Weights of a small image denoising autoencoder.
Model: 48-pixel images, encoder arch preact_resnet, encoder norm batchnorm, encoder activation leaky_relu, encoder depths [2, 2, 6, 2], encoder widths [64, 112, 192, 336], decoder norm groupnorm, decoder activation gelu, decoder widths [32, 64, 64, 64].
Training: ademamix at rate 0.0019, 10700 steps, batches of 128.
Data: trained on simulated telescope pictures of galaxies, 195000 training examples, 7.0 epochs.
Rows from block 2 of the decoder of a small image denoising autoencoder, named by matrix and row number. Each number is 128 + 24 x the weight over its row's rms, rounded and kept within 0 to 255. All counts start at 0. Numbers have three digits each.
After each channel's rows are labels from the 100 images, of 14976, where the channel reaches its highest value: "responds to" is what is common among them; "peak on" is the class under the peak. Only what is clearly more common there than usual is listed. The data: simulated telescope pictures of galaxies. In brackets: how many of the 100.
# conv: 3x3 conv (decoder.mid.2.conv.weight, 64x64x3x3, each kernel summed), inputs 0-63

conv.44:128128128128127143128128128128128128128132127128127128126128089134128128128128128136127128128128139128136132238140128128134128128141255128137132128128127128128128128125128090126144128125128128
responds to: round elliptical (99)
peak on: galaxy (100)

conv.53:128127094128114129118128128123127122128129057128130113122129036128109128092128128128077090070094144133132128128130119128124151126128128119128130128163092133127128128172140062111128128128095128
responds to: bright star with spikes (94); merging pair (59)
peak on: galaxy (70)

conv.0:128128128128135133127124128129128000128163128128130128125128128134178127121128128133120128128128117128116127128116128127117125128143128128113129128114136127128127128133150128139159128129125120
responds to: round elliptical (77)
peak on: galaxy (100)

conv.43:114071100099121114084077116107096094106128109101114107126079119109126116099126120126108114126114118125129118129101109120132099128111120080080130082097088105106125128128124083114117103127095109
responds to: round elliptical (56)
peak on: galaxy (57)

conv.19:134122145121125128132119131134128121136079129100188117127128128119131119112122133190121127132137136129188123125107128077141151129144125139139057128178164149079129131122113128096071119149125136
responds to: star cluster (100)
peak on: galaxy (75)

conv.16:128109205183124129180128127128128129128142128116127089102119128128128129142128128132138128109103161128128071128131122108127127128135128132147117090123128066034138135128127128143144137143148141
responds to: many stars (72)
peak on: galaxy (46)

conv.21:128000122128162128104128128130128128129163128127128128128128128134132132110128128129128128171128116128119135144145128125114140128145127117128152150103088126108128128125128094128131128047128130
responds to: bright star with spikes (54); merging pair (41); round elliptical (32)
peak on: galaxy (57)

conv.15:128129130174115136193131101130121128126131123127125135136035123123140130128128190144113127129115160128119133128131128145119135105137128130126143125116128054077133126131131128194112119143124139
responds to: many stars (65); barred spiral (39); winding: anticlockwise outward (33)
peak on: galaxy (45)